python train.py --tokenizer="word" --vocab_size=159 --encoder_mlp_ratio=4 --encoder_moe="expert_choice" --encoder_expert_mlp_ratio=0.5 --encoder_positions="rope" --decoder_mlp_ratio=6 --decoder_fused_qkv=true --decoder_qk_norm=true --residual_init="zero_last" --learning_rate=0.0014 --epochs=11.1 --lr_schedule="linear" --final_lr_fraction=0
Rows from block 11 of the audio encoder of a small audio captioner, named by matrix and row number. Rows with one number within an expert belong to one neuron, the router's apart. Each number is 500 + 25 x the weight over its row's rms, rounded and kept within 0 to 999. All counts start at 0. Numbers have three digits each.
Before each expert's rows are labels from the 100 clips, of 14976, where the router gives the expert most weight on average: "strongest on" is what is common among them. Only what is clearly more common there than usual is listed. The data: drum patterns on synthesised drum kits.
# router: router (encoder.blocks.11.mlp.router.weight, 16x160, trained with AdamW), inputs 0-159
# up: expert up (encoder.blocks.11.mlp.up, 16x80x160), inputs 0-159
# down: expert down (encoder.blocks.11.mlp.down, 16x160x80, transposed), outputs 0-159

# expert 14
strongest on: high tom; ride cymbal; thin (high-pass)
router.14:465519480473499508514493500524528506465519425510498523525449506529528537535506545501528473482499509527507543490492511449478510518520499473465504497504524488491498520496480510497560460471490525465495528494503513492497515469496497465532489465480509430497503501489492495505515550511503492503431528531519518500513514500518482542487491501543504526479487499515496500470520517506445472484523490527491486480526474480449525515440507490514561478487539525548491474525505529511499494469526493
up.0:485485520514495494539467507481491485457521487464502515483532511491500489508499450514540536475505491428507516541532538512492545507518476510533487465481503501466529469467529459495479493458502510531473484490513508540494548492491518483451473522491470530505483473543513531519434517503472491485509482491518502485462489481547492520534506496508468524513486441551474539490514569522498535511494512515503498511511497506526516485478517483525513526503473502492489509492506504519501480571497470
down.0:550484504515485497514464510526478519524474454523521477516497495465529522486480515516519495531460499462522466492550472478514442510506486498478494508519474514474508519488516551520600501503484468536519484503476516510541526535532498516516535524549455518523479486486522502498503539491537530493485495484508475480541480512514478530489493504488494460524514493540534502488447509445487536518464518496519449503502489491498490503497445481486483512511487490492470504474504524459505474512518492
up.1:476506505505527469491518490489488515533496491478502522477516492440498483477488503508510507483561492483494468485490549517573458486496518533498546529499473557506548524471520502492475528515504513491493461492484495516541480508508482533522563493468501489475492506479481495489506455478487481455501518483484521529514471507445526519492480505530483448536547482491476508573476482467486509506504463478514495546517501501502455526494516467507486467489498478456485508499500501500512536488504546
down.1:528502462489480515455453483497499526506519536556490506530480503485472533546515498528491467529474487495527515500534477508529526495488513466481510530497491497476465523484503538561509509515502518453500492496530535497489495481537500494502502492517490463493519524505493499463562526484457499517470524531485482503476448528538511513484500469504499497511531495483485469517536482498472493508483490477460464470500451507490493538510464511471459545492461529503481486498525473464490498458504582
up.2:484502503476449505527509517520471451508506505484463486487488532526535495486484499471495506463524504468543531491463472502453470511521518463497450473489481464531544500522476516470523485495502476490544504485463473488522535476499496471524487537500494483492484504469553466496478523517524491553488505472521530469481529459502521513459542450498486500516552494540525560488531524466512499491504458480542540509509510532518485500467529518536528500513503490496487510497475498492528476497498466
down.2:507453513503524499509497501453500505469513502532498500549476454494496504508506472561492484527514531552507518505513513502477498491525496498497506492447509502506535490523423492516513458491504514489547536495470512476483550443494488506484505505500527488489466510494512507468483502496521513512459488509505440496497521435477494532511476477482507562487478505479471534479510510505486483515571465506525488555518475551444498516479529519498503507503488536496511498515549475507513491485501507
up.3:482509527529507512524499484476509445519493483511519501490498537494498495466475471472502515466496471469517489519484509526519514508491496506480533490476470514528534467470516542506500490493534502502514492570502499506508447517561475537476530487487480524506487503483532548519479482444465495544524496480518503446498450493529511458510513519502481499493544478521488515510512499501517528501477464503463549479470479490483506473504520445493501534498507459483518551469505485557469552524520478
down.3:489523497499520498470489487450492551492534450518521499508494518452499537505522484477526521469503526521469455532496514459479515484506494478478550517498477491528517501561454467489497491509482502492467477492525477428473478541487484475528516533508488482501552520480522472526492509445498496442520537523522520469491527558490502492508496538504508463482504531523467511531522477484501521508492502497502489478519473446489458493527514507528486480478516493472482491484488544522514496523472522
up.4:478531485455507474542526535537456503509514493538504541503534518529528482474503498481488511454525489497545529532485514478470456482522561470511483454481510496473468460486490539479497500446528477468475520468503503467494508501464456509510518527505501489536502507513514497486493504518498476454504484477546505531527548457512503511502515499539497486458543483498505490520471505514484461486523460497474507460485488539473533535491541479505523504506483495545489472511472527501515495468485476
down.4:500482506506509490503456479488503500464518486557538531521479523481488508490535543488489552485516501510500456507497472496484489532491492500491495486482487475500512495530473501500504490499497528501499503524506516517498506536555496447510476474506503497586494521490521551431512462494494449528505516479493565482538498525489485490538510450471505478520489489524496509493503506481447494491497517503478491492578487510432475497478422490507496502471506493516514501519490492503496475525464503
up.5:509459576481485478515518483508473507487491517490468461515527536504485512519466491501486518489505471484480462519520487528507471484502484507503516468479507506513512498464520478466498521496494474522483529554561527522457491498521501469489518445467439481527513469505496515488516495508522480461507502508495530489492446557508486502550463506490478474513485472521501494519482533524525522498505452514483503496517466492520488539525505440454524551477522521457521489510498474499497454519488533
down.5:483478446510545508501528551531493474500494495480474475512464502466506526496490485493514489501470516488515476505533484468488496504530489479499503497496574530570519515495578467459529461455451502515488533506480526484494486509469499489507493514509512485492520475484435478506511495511520572509477487467493528484496493508502531481461519485511466517481478491485535552481476480516518481478471533488535495502504467513506516475455481487522486494512513526469462519506469484481530477470511497
up.6:492502478474501481528517512451513513561479537520475455494548515502460516473457501526485492501511479520495491485561524493496496486486497494510499492505485513513528515503498458490483539495442504521487478514472475511528521512517497492486508507487470507503552523525462529516490490462473481448527531486471486493448504545469524500495554506515507489539532465495472549535519490512556531495489530446494492493514491493521477483540503481446509547491490486480507493480498472489565498499500503
down.6:504521475505490479538493493488533540520517490499518516502436497448490487489491447534487498499507477475519495522540525519459514479527471494501498510483437494512493523540496473534522542521503495466435526482517457479461542543528486454528555476481498518528481483485488501502551483461493520551503494541505500506487523525481477485480481511507481505464479518562514527513504519487509513534526474518476505455504517499505479507459546496509509495482529501482506515488508474485505453501464499
up.7:515517540505489501495538520499522443540436506472471517490496497447515491509525517492522531470495485503470511464541510518529493471492490534478537501523504539530505530514498487458487502508508528536492446503475510522459504500507521518457537513486522509452529485441495489511496495498497506521533523479512507474473467539499541486516503490508503456508465474509496518538494517524507510484517536478518527486487505457562492437500523496478447487482465491452505522482523480530537506497521509
down.7:515469498515512509491482502457536517506513507478526485524495542488448517500471517499474490488503459527485502485494512452516496471455464457509519480519476453493493508477503476473503518511511512467490456465472460511508531505497495496527441443521494519526499512496460478520479497491527489546456500505443515480537492529487507509528476508511517476523480460514499494526458495500483503556508495466504524441477512473483459477483525504484517470469462495534514514569461512511491513538516514
up.8:467536497494469464527453490484497501515525498516532525487506481514461488483492523489501522502470483515482517518460518491499496536469476511496496464506478482456493519513508507510475497496522556493491508427509514519513440519552524510513508470503463506518500527518526514440488477477466485478508519512467536549524504488486472497543455492514501454533537486500467502507502467474460523483507502499495503428498482515434504519504485485525523490483488501477535468509500506537488566498477491
down.8:505479513539522581548502516524491481544452506492478498507530491531510523472498492465479478484507458496497491505456500493484478494485496504558483478530436509512466456504505481476509537521566488492503467463485490534519515523484456494492524509461483525515481503486487527484504525488520534489490498484489512490488508490477516475523484513510439513527516466521510528524483516473538531517530478518546507511472498528519475493479520447545507543470488514489504518478556484479484480520484500
up.9:470480522499500506494491502490509552510485510501481465512512522484474530477441484507471474530526468483496476469531478521477499495507479529514502526478500501537482534529511538507488547531490530524488516510495466461507494496546514478482496528475493593485496505479500479502491479526495436497555502486499490474479495526488557518507507486511488508506530512507467509478536487469545508501473513498517461531514506491488466482489499528491527490510529480545499548497420477474532480509542535
down.9:516454591473496478518503503518477499478497490479478478550524496478484497557453474506494502526494488516485475529503499499508504505522468489539472522547486493517488475518546475494543475500465501545491497460505485471514517461487509481465524515501479548473497517502471550527499532539519500468491500506496520443462477505512510550506486463450471469491505520500485503479498480488537529501521486503501492497506503497543468492503519506492522478517495486471553473492485477481483479529559466

# expert 7
strongest on: snare; four on the floor; march
router.7:514478482468483470530570454475513483518507514497489497434508524526500496496467486517499505471504497486481539477531554453477474496533459503511485499516490494561548520464513497462504523512479470459501492508486480464550483435486504479520476522479483519481495504485516504486468493512507486510466500480489500459469494518523542488498503505489453526521527476499498504508477518496501550491491519484534551526514485467499530461507463522506500538492459566493494464484507517468487498493495509
up.0:458506530455525510498523510553531533529448483478525481520491494471493477516519516500518508508438505502474509497477484514539498541528497528522502489496501505538488514532496500460532458503481499493498499495513513464477504487469520516531506496490510487545438450471482476511509509452494463545491471503514503494489468479496546513485504535503528498479456524520490518487539516520517430484515493507486507548513525485514476496455517489490493484507534512507437563545475486502514492507531520
down.0:497522517523517510468544499475493495536486501470499477486504480488489502450490479513545530520455533502443458477491540458518484505486449520483532470551504522505584490502500466508547475512528487472455488498498459506480518505492488518519475489491485471447490509502509477507514498509520503555470548504468526489472492497521521516547503500509501489475491498523546515477533509531549478496495462469499532512499488488520470522489522524519494495471539502489497507495489495528447503547525492
up.1:497513493470520523502505467499498494508520493543485507490500532532480494517524518486486496499521467503544508498506543487488507493464487489504458503509480483504527481442482492493524566504520486478511511516469518487536500537519478466526487547497471495520523526531536512476475481491519521476491489522439536483508489592479481511528518510469471495558487467510553509498473503466494512507475502470540473440470478454496500503501464501526513497445489467533535474499487459490501480500477490
down.1:442480479510516482493458487479472535528499528523496509489518524507517511509484519468488505417485501530486484485473526490498481522491531517515530479542481486502481504489531463483460503488521495492493500478507443546458489564525467482478547471526503495508476541493470517442500484465490518537469533504464481533545513499514511517525465527509487483483486469488525512497459472472454497552483506498524503485498509489507544526490555509533475498507490486484512511509462526512469502497481482
up.2:523487544489524475535528512514471508494498533457538493507476514493554532503539493454532552477473530495514518518484477498502516483526508529466478514523503507511513492508479508507486446497456486505483489484514513515521476484490483524509495522512430486487483500451498489516498461491510522496515522478539537490507487467516559465493501495448475517463468500508486502506558491523513467500481520465538511516521537495491487464465513483478463512512460505477495583518506455509485482511533489
down.2:487479495532493496501441501500543520474493477501480504519503516524495473547483532494500492468462486485512525498480522529495463508544485493497492490489507458499481453480548513508510519542535495479511469525502463513503444545554523520549511486518490494553511440527477458451522490518495509503502459464497484498473507512508519503468492511514466499530487488498567510495493476515450497482524468540496507518553487484566485474492490521489521515487506498545508507486463494499465521474506501
up.3:488473506529498511489513513486496527500511499500529501499464498502507547535542477521501516524555548485498485505516523439525556457500523493503509509474552486521499477500520511534527536511512483556489493473485510580477495487487517532500526494491425492459457505518519501517483482485507518529492498472491517484493482490528482497510495519466515479492477491528491447458500520480500501473492461484472468439536506520524482529500519485509521483492533489520468470473498532516458503555505486
down.3:549465499466505518484489507516485527548467493525467487507451494501490475523527496481491502515462501505477493465499476508491511489507535464502430539511537538501483479500521496516473485516516552506553472464505572524498507505486519528518477489533511536482483470499532503528506519468503513504530498504491512516491552519508517505556478468485494483474536513508515438517488462490483489498501505512503497466486531547502503444462470487491463487521516517498493532510501494506508519524462569
up.4:490444497454513477467487509476484521529493491485482512496482522500511474479491523505511536491545540455517491483500519504501534508515490537496526498448545524497517487517507506520501528445493516496508473512550531513488459529499529500463523484511492487491464499496539463488490464570493505484525510502539514506465529484535474490458476496473560461563525502505481472552474495522461509487507489510471498475484488484480499558544505484498499468498522486521464496526495493510515549511499530
down.4:521503549513556537546485512499474529454479453528500505517468478490522512495513451468520510482497539489526449490497514503510518524541513476498506512488477500505495490542506502506486497492471480507489477520488479526483478477529540519502570490528510490533462446473479443513551547487466508517533513500531506495523492512535524502497486503505460488515510513516446492516519517512438488525483495477503490512524523514499490481496454494489494446535499525510497499573495507466484484495476505
up.5:517502516499470501500494508439554538495484520486477528508498470483510467510528467508528480492558531479519467511516499539527520490555500500452491534532517510491511544498530518555461474512471516496482457492509556521453453510478523499463492519497480495477488495478514489509503500537487497490503486498510498482442482454529499468466490497502530450444474507502488474497532524486505501456513492521504473487485468483534468534495507508481481483537491500490474519521529483519521553503520535
down.5:450488520504499484500471493500560498534448491478534480527489475498452538511525493528506493483479491472504518497520468555511498530494502504533486543498482514502522490532461498530481538509469534469521480501490498481482499498474481500457477470530519506529528484514525499506496508461477508509458514504494442463447515470454516525513515488486470460508488502490471514455486500546513442487501559483492480492444504523450461530521507505521486509503492494470520521514512539467497503485523466
up.6:486469501478498534423510500446511491510490499496504501432459494518504561507495511512472508515485515529520507451516488440443568453522484472492517492498547508498552521528521492534515504490494505508522518513488478514512517499490469499493476442522472530522520500502522443502473507516500544523468480511484470473498539474469486482508511449490516502510522493458502479465500535508499496495460542501491527521500534536480489479498493510507499506454477512521483468510521488488507497513488512
down.6:490495490524500456520523465514563506497501481524527558520480544529466467488451550483525487540553464497514451512520491479560495475498497494497504520536531563489504490529493502487518530480499507476501495468504527540483538515492462446494528502477533497473491480491522529523511539489492507501489464534498497486496475495450497447519516494508474517477487499503532482507497533498463496499468514467521498504519462525499461510487476457514510541468494533528492469494516505473494490477491529
up.7:537458510503471489523528520521505556495531464468557510497511476468485480551517501475525541509482513469490469528483513520484510533525512490503511533468519534514485463507505505510520463480470530485488489501524487531470520489476534547506529481512484494481485456475478507517472532468487495516498500468515517497508484488522518484486503542505542532482478513540482506508542507540494499521455439536449465508523499513503444518472511483462479468489558487502465491517492498501493471506548516
down.7:502474495491508517511489508482497505474549487520557535457491470480506478554513507511520487519498535505580476483470524512489433523486507500507493447491527492492520567531527436521510458484459474550480518497477475487487510501512505497459514491497500500509486437514466470496476526474485489541500513491462496485498497525510515488488502497486525489494507512475478513473495519507441541508510489552537485459508519504477504483536496485493506489514493481523525484503528466515559506505496532
up.8:490497509479476497507526515505506519484484494466523492525481493480488498503492471515492507527487548472488452514526504477518565495513511517464580532525568521519483512522518545478468488467517539529490490510540507535465499491495550522491543464518520504490488473511438511507492499516476469514489491509538487484484467498540496490472496509547535519471464536499476486507495502511500500511489481529489461522526505492519487492440530480486448470511508526519477544544511524503484479502519547
down.8:481465451461509585490509499486482487521473459499513466505550512500509491500507497488496482540507493506531482503437544484492499519466519510508514527488509472505500482444514461492492482488553504510514520529542494511552508515494508499477564471518539463488478512521507503471480483446476503512519489496458498524547512475485479527473521510504537502528510540482515529531484532552477529478526506501486464466507520465505497543494532480521475479535510499519492496485497518488526490518472521
up.9:506475502519442500523493512448493494556472486479479486545514502475517453547505513512527533475517528511524529504493537550526500485489506543452487497528505488504561496465508514488496469458489525485469479496495516526507504488480508506522502517476509457457490488467478490517533471484468498494495513500466531482491476513513529444494506525522502550457497486511520496517536506520485493512509462490479520470498506468564475512481539498446471504540517475479488506494522525553544519501508511
down.9:502498496473506499532531515451511510525464497489493504522487502510506476508491510485492442453457535493512543500503538481523500486527455471521446475493509520498487525516513536486481473477503467459495514484480512509498462453489496524497501492525539497514514463453472510495582491545496530534558512513526490532484518459511488486499459467516470472514492488494483488508518508537483476505500470504514507506502483478490559523517500503529472493524500514528473526553460473483468537467477540

# expert 10
strongest on: reverberation; text has "room"; text has "reverberant"; rimshot
router.10:461470529494520517473529460470546486536510516469493515511512488531480483505489493512520518500461470516525516536518502506455478463512504540484443498452495500499551531525485492513534474478504551466523468509491504525535516501512493505471514513512423537454492518502493539515510488486495527513505505542475508491524535481491517502515499488497470481525546470518461515540516476463507463499522533523470474511533526526479493523464548505518533482532466500496508480518473461515524514532505515
up.0:473488477484539497517491548525501533491492529546523493472497533494516519497462506489524491511459527512511483502491508449496508537483464461502544505536489502503503523478501557498484488484526486511469508516543520515502454543580481497501527474515519470522511516518432486427500490487495483509492511508530524520551468496543501457530486546514536508510490538491490499507475476487506505532483498469499469494518449493501500495500540474461474518474511492474490496506471510502492538505503541
down.0:522511498520478509507499522499478511456522486549520493486511525538514518508459481511490527527488473504511524504480511505528524527485473497480501486471454474475499502507503531481531477469520504458497466517524551484509473519518477516482583498495468491504500492507495506421471485478449491530511497478490521438526523504519480500488541544473493502512466487506536485537457496495482501495458508513499516493522494474523506522499477463485487488520486471487546462491543488556507541514564478
up.1:485480528498486524517472512492523451509521508501506492508479490503497525491511502539514501498471495557513554509451497493486436553507485496494484479512478478460484487533508481535491474513467481511482525508518503484534508511553484465485481503492451486526473522519522496468476494493467503528506518481456519449505514518491484545483531479454503514517534492551496510492548501495516526498460505499489450462533543483490489505499513490513535541522494478504529510480489418517540541527478501
down.1:502504505480434550539549522482527491453515516547520482497497485526533506479495482508454497542486483544513485506478495530495512480491479506499479492515496481503515511509534501545503490487441520502495526509467508503512474519536452471473531463494497494496476460498431511448475517492467505557518497441455484496499484498508490499495525493479479510513493556491512530532475517479481503506467508498462501511513504548494470525492489477453563485458500494501516503498501459493509470501514512
up.2:507469508536477493506528493522502455479488522503514504501437505526540461526547437475524496474493517491502516553511476527498463532530545496440482541481511485505482510487502541476495470509524499466515517509511506483483480463506456513525508518525466483481510491422512484522507520511479491520513477460549516478489492473519481496464489490508515520489514511466509471502554531491496452527501507512521521546513501495529506473496478502496490481534485485471481544481527468540460512508529483
down.2:500496483535443506490504521519493463511529490514481488474463518517525469489556497497533519471490505532555503517474445473439472509478498447493504462501518483512499474483567511511472471447463501494508539512524499483480493544498490494488514485535504501514484475494498486452503517517488545558472483463500505499520498486543479503515538489480497531536485538527544517520486533535469502509475493455516505507503528531454498501458518485520528533503498540510490513523525496503505510523503481
up.3:468483495456507501500515493533490492503484488479475553509551493505467451500465505513504535495529476466483505487472549509548506524453480537538503485479518527471434553484491492536504523500533539515506460527487518511490479519564505505502515509442514495510499491521500509497468479499512519496518513484460467504509510498484525462478459472542490504506541486480499501520451566519482538492448560498482546503517509482500497490494477503504496505515516489543528487486503505502523500480517486
down.3:523492508507515480477528460467513541522494455521487495490478481520472474531501492489498492524471523491517464473496497507513514483517527521571508500521502502512487479465504450537562511500515511521510557473499501507488508483498517512504487504515464455500461476493527491523492493489445502526547545503505535488518491535510483512494505462474490525514530486523524501501542524523447514482472492505484463486529491544503463547533471530529527541446503503482442486495506443501539497490492477
up.4:510498495501508435483537546523457477487508518496546555469433525482548522511521496507518563506541532511523496531498517509512498488467532509474484497470539495451496502502509562501483471484512498494511502522489512517482504463491474541543496508485497477466505490507479496501474467489463508531471532464497474499523492477570481439457499498523512487493488489489539516523466493489488497491523496506557521485506476483535470526513485466469477479519478491481497529502519501507506524493521502
down.4:475513492515441476493449536533501520487485515518537515497475460475551510520525463499471496484478515535515533532443484495502487527489522490460532529524593512478490542521546508499471501508562493501491496475497519506495496489537518533505493471497516512497512466495524501509504517526464502482476503465525530529496506468489486508481521491521486507485512517457493460473513490513498428480500514491523505496494487511454500497495518475525484491539480483508453526519524519486465565513494506
up.5:551485526505505553473531512526468517460515510431467471468515524477494461528507536469478490509491508479485467501506504467478518493548462477496497476483518509477506506523524503497518487495484473532453503527529508543505544483498505480500476509512512527506495475494522526497485525528494490512474519480510494478519494500529444482484504494488506529494510507522485511452525532520573540528498445501505467518503503484510447499499514508500471455505478540497456556500489499469476488562517470
down.5:521515572502542479500489503534472490471486474497483480493496475500495526526453519503495493496482489533513508474453464493493473518503499507514470489474469511490436455520515494444507550530494511519526488479491473503514493475474557502519502519493509546482467484506524495504471480540517505470480496544573476516456504514511506504476489500498497564495510526526472508472453456498495501476498508498508473486473529530514543502555454531510512534521478487537515496502479503495477485455497490
up.6:520501522515491482487496520509483515459499538452463505490473548470505502507480436517521510523484492487455492496523470454491518484505497505469513537544505526497518540465524513454471509459522503513474517505506514560474514481477530533508517487520495477525538517499491562487515486544500497501453490479522497508478473531540506476496495518496508539462463527499506486506518499541521520501476480507534478536511476464577481509506526503458477485489502499492441524469478505506499537496538510
down.6:496521516520502476457516478462528534527557510496506498443497510501496497508524465506531499506505548475468545507534466505530485498496498488495502493477503496534478492466498487471511476501470508506510540468467485561463473439505503524511475471484511492485475489497466524525485465460519476508536517529466506474463460540556548501515474522483538506480496465479465546526530473516500512502526485502514509486507494507516473495491544531511497482469551490486533476485518542513484537517501528
up.7:493506495497523505482467452508479502530467442545525500513540449473467491474493500499480498497531521524543535480474500543522457499522486509516492479499494507474495508490484484505481477529497525471506477517464487460533483518503517501469542522484488530471524508498524453523507489518498523484546544526512490538502524482485527498524537483517483458530539522435548538531480469501521481505520468489464500510496524531484488515495509478512531492516516486502538446533466516479534522485454534
down.7:467514498464524494501533501472582507521483504529564499493454529483490527469492494520493476488496489517513520484523530506511487539428485539490505466493487475506508527553519472510491424526520498505493483509507507504504473529512511509482511491472510487516535526529495444487488495443491485528515494476480513482491535459497512510505540504473487498506472478529457529492532483503460470493505501534509484497514500504498484511495500526533439501493463472487546496496509501512508558559505512
up.8:489498515474520489516484503523524499479474484507493537506539488512476470559471498504514481520490480458477460512547531529486512517484493530510492515458480552505475512487478509488488560522498534530465494474484474486477488491514527486455530512458498507490530536478478533515497501518501543458516482515463474525547510528502509492504475494531482503461550502472490504564499517462491568489518510548432504505528499511501519510518472526488494522485499478471517476506512517495503469454541510
down.8:525510481497537505512502524498516506545473430490479486454521492502493460487503527517476494517478504483512540485548507495524477527531475513553454505487495532531515487511498488515555511514467479497530517488490513517489549496459510458481477454524490508500457515543484522562463490483494512508503481510460490472507510514491557499541500476458465488493475480488511518470482497491519508491496498516495565525502524523498513508533482498509512493452504461522481459469543511458496466480532528
up.9:475502499515491471482488512514482516465529505479495514469484527489508543417499504475499463500518524486484489492519475477508538518489502519476512495529527504508483521490556550534458492512521514520455474542539513534486489494473553545514487484516499498508502493523484493503506493522480492510498502472475499518466447495523512466475485512506523501498452522470518483465482480519526483468499490496551490525513493498497482529502557469468457461533518546551472530480550522503483517542543503
down.9:509481528465502503520509469520487554569511483469545513451486495485471487459497502485537494443521481489471450472494531540481485527527524515505488472495492566493475509509477516523528514547499489479479483497526506474503464522536486509543490480486481503492491500478509504508475510483526487514514483513452551509509489506495466522458493477525505489494531496476510510572529523492519480486517486528472539452526552492486509536526472466512515498460504478492491482488482514537460483511511500

# expert 15
strongest on: quiet level; thin (high-pass); march
router.15:452505510504515474509476482492514524517571520451498524497484472487525509507488489509506458513499527501515533451478565494476507465492552504495515459510476544493514473518503526474476493488491502491466496455493507496517482475467505508500516521537502505459463468512512524477477454523487492510501524471540553501515545515539526448523496514518478520520492478494499535461506504502524530497478506489533490495490540496516507534474494495532515494500518492473495534456509487577442521533502485
up.0:486508457520480464490491468515481504512509520501535540552488478514500471507518501481503500446568544519529527510509522528525506460542516476484481527535512501480529482488517504517493451483491514435474480477528504494483459516464505519516505497532493474463524523506543482508513485501495515464495485458515511514529528471540458520508490489543492443506484489505509471539506476461500460495504494500530471444494495533504499517477530495536502490527489454504520501549494529527464522522480512
down.0:498535488460541503504512496531503515476506479520546519465535487491497492487475477463512495486493506460470464504473495465443512466527542453507523506468542555514510490500500509490471509510459482494484488488509521514485449479468521548483531506495490508499465513483506511515495468563491496463521518537480505548492467486519488492502488508547490521442490517461513475516468505509550510537526521476554478552523502513496494515475478486502513463492466514531456523483504545491487519488489509
up.1:468510524474546493509457422495507478520515490504559497501529523523468493520490451546425501505481505481502482491503527470506519517526498540469523528482498475511506536542484482522472515509493510503497496525514476455516515514482489492452471455478502513453496477494530496512512540498465458493548488470480515508476501495486491489490531494529540490539534492432483505484475502529501539496505541482485514514553495475467529465520493517495498517515525515498492497475485509472509485534537499
down.1:518492506550495471475489475465515492487518499493496500496513491500504540505539442513543504431489520541485469575550460498465487524476508507497486506523535489518475513533466456519462488446501518504489469556484539531521488532505475512467487504506473491491510514462523483538518463467466504516494478497435509483523502523536525492491499542519515503500504460532530456473500503476467504522493487453473496520487507475477510490473477513492510533514491492506484488502530490500505541494526503
up.2:482570474469540440485529505482510504488509519508528500504483513516489496499498494493521498507473511525503493508505532496484474587457489515530527538493539466490489488519535510501454519492494516503493499511480478476536456512515519535502507525489553495527529532479525496476480468512493511507529492529460443515558506502521509498469496484481488516483497531440503517518493508456488477494525515493508472497500499472495531485489565523475481468536446453526492476501524512523504533484510468
down.2:501530499500534449491482491480511519489518501497513470508492489499542513508548491492480518502543539493526514482538502526476462519526524501478502514490532465549518511530520466498489542488456495522491509515458485486468492513466513559457519467489524492479520469493534440499499460530497525509455434497536485508530492482533541502469526522534515465459495418494493503494474520495476519499507481483509478484498520506512515490502530496514450511530501510462494460498508504493508485501507444
up.3:482503507480524507479493491483501478510485496567557477516552498503463516446503493518483504511483490497497475493537495514464463526495457539502518513534476473527483511458508476502511511489454513502495515521490498474497516547529435476467484481484496515481502515518465517480506528462498475498480542507485523503501463548487495528494538516491544508531492501512480513497471501538484517523473544532453483458521484477454522476493500514484489566486517515491523430480499493486551491508511477
down.3:481475475522472528507478534494497489472515489475524472526540491483513511492506480511471473465520521535491482491484500563503454498465507487500518498530527512443508526488496502562502507489563497500498550529507503504462460483543504546529461495496497489494494492505542484549513487517542506480551511535533544521478520503529478496494504500480483515471522507490513507476509514532502478473453495450519473523417526504502495486500521500499476515525489546540493491505505497488479493498465451
up.4:535517474558512471557459481491512532498517525482497541515484469494480472520476488512486528482529526461469485529487547529505526461477531498482474497504462540446514495510497496526453509478540534493519471517481518501535472505488543514526522479468508499481486466530541484490530470527462490439524527476497526556515495483553478482532474474520502487487499463512515496527480465478511510493528475505516514490498500509539470527490472483487502477486507488514475523537487481512474513533483527
down.4:447524531483517520488503512511499473448463502491508530550517509511526469501512536519504494493514472503467471509496499477534516524531466526526518503508507507502491513506511536532510498465531490480445480432501475508483481469450488522512501481536480503509445512513486498482516522484470456517513516461416465491522492519466511536473492485521463502506516501484528506489496507482512488507517493482473512561503475509546496544493479469503513501494535524522518574490499521548480485470485506
up.5:492513491496454469501497489508501528551533497494510514506479528463519483475510500474515511485501531475482482543530486483495471476524497473496506497514467528510507518498512530479417468503520524447505447486487468498448477521517532527561511539508505464495487516503509490526501494516492508490497549465480554537547496491517451503521472475499521473490504494492473486497507498479494480521525465528515525474519468497512485517466535484499495452446482493515481503485525503493485556552468545
down.5:523513481516502517498487495498490475447485498508484467483512477493492502535479489470508485549476494525524493468511488506532526515516449515525477519473501495508520496512517449481501516485519477491408457441516557538516484490486533527488444523495492544490504498555474466475485503530488509493516517534524514514504464489501504493517478527516488509488518503461516487498451483458538512533492538526513535449501517534547507483500525465526527449523461471511509501509461499491503494503517500
up.6:470495509514508561477475570558470464514497470515482497490455478507521469478542497474507483490485477527498524446483491536493508517485501509509495465532519461500449493494520516546525499534549492492528495517531466525526477512535500513548510508475498488508477473491497471497497502494529523553479450485505512500499507489486509525487505487512505464548484517457508534472504536494510448462492513568502535485526547525476498499503502464537498470517491507501508502485512482505487492547516482
down.6:479490492518479507505483511489488531501520526533527517439553456511522478524509471505499492501500515520507518533503487516520508499488454503508459516474486535479505526497484492532460494495516504499484508485513544482501479566524535500515498482502476501506491536520529489500483500521497527463501486487492565551494518497495430495461517468486499536540523535495484480484508507449465499538485528484535500454474501535445482501499509503481478498510464472487449518490493493528493578482546520
up.7:504485505502476538508509531525510450478501513507522493483511511534519495440513438485495549453464550500501556559459464514483488528511507499524481504523548484537460490499498493513484459480488504515525488488485527482518524476472507490495500497507477527489503502465519501456500503478535540496470449469509523480513507465513471493506546523468498516477477516539495522470532499503516461488518485467499509530470545498538502484491534498503471503526472493495461503491548436500509529505506474
down.7:528459509512499520523488509504491520503487477475469518516491482497558479528510508479488498524500480505535505524494470508515503474505499489469449515523463541487488471502456506464499475487507470500514535502507499498497487477466507484495503508528499471540478461533474482501528464521527525494485463522568493511503542511503533456491466480515463561513493493497493475544509504584519520502539481483469490538439510529543496495490490533481484532491518519490475501524510476471443450476498510
up.8:504525492527524495541500489524512503480532473502513506465477523517521499517535469478490526448456533491531555526452497504494500515535520463465466463536495492499490520508507521481482470463497491483507491498475528492535480497486504508510498508517466509467471491452533459513502523499481534529512486472496563490512535477560494514460496517465494514496470488526515487485491495482508471533503441549523503500522522525511494527494514457576493455499456457498497524499503472539480506518510505
down.8:508527515460527483540499492491495560513488464488486529500524460487491463543432482505488512466500470486502482464465501494451518485511508501484519509475493526492521453460512491496526511510471477486497466476479515463505491490475513513499532474506500481482480494526561493502497486546530449511506520515492516538524522486468450468517474505562541507499490514499512468576451483489506486527506505548497518529490505505505496524474491499518529473478456495489504475520482553512494468492479518
up.9:467430495460526517499504502497485482484513439525485475489529527469501505443477494509498488496464529514480464548524522495461516490501509522504539469468527504532499485523495462474500464512551500512511521554536476499463515491483472468457462443503502506543503505504472500520486503494526481504482502498488491443493521498545504513540495552495526496517492525522487475495494498551506490477483502520437490499503515482463510509511507536510504563484514510510513495482476521478536456526495497
down.9:488528516491498510511476482469493508499473489529536485521512534507442520486457497522507527512453495485487474469538537522516457458470476521519522502469486472489499487521496465502524529539470483472477485534469512464523514550516455487547487530497484520488503499512448509478501507456507519482507539483486514466511520529462496510501536465519437506515501495483506516503498516479510511541521475496493463514509552524507504516498470487478534544483511482531523473464455543501517499553502454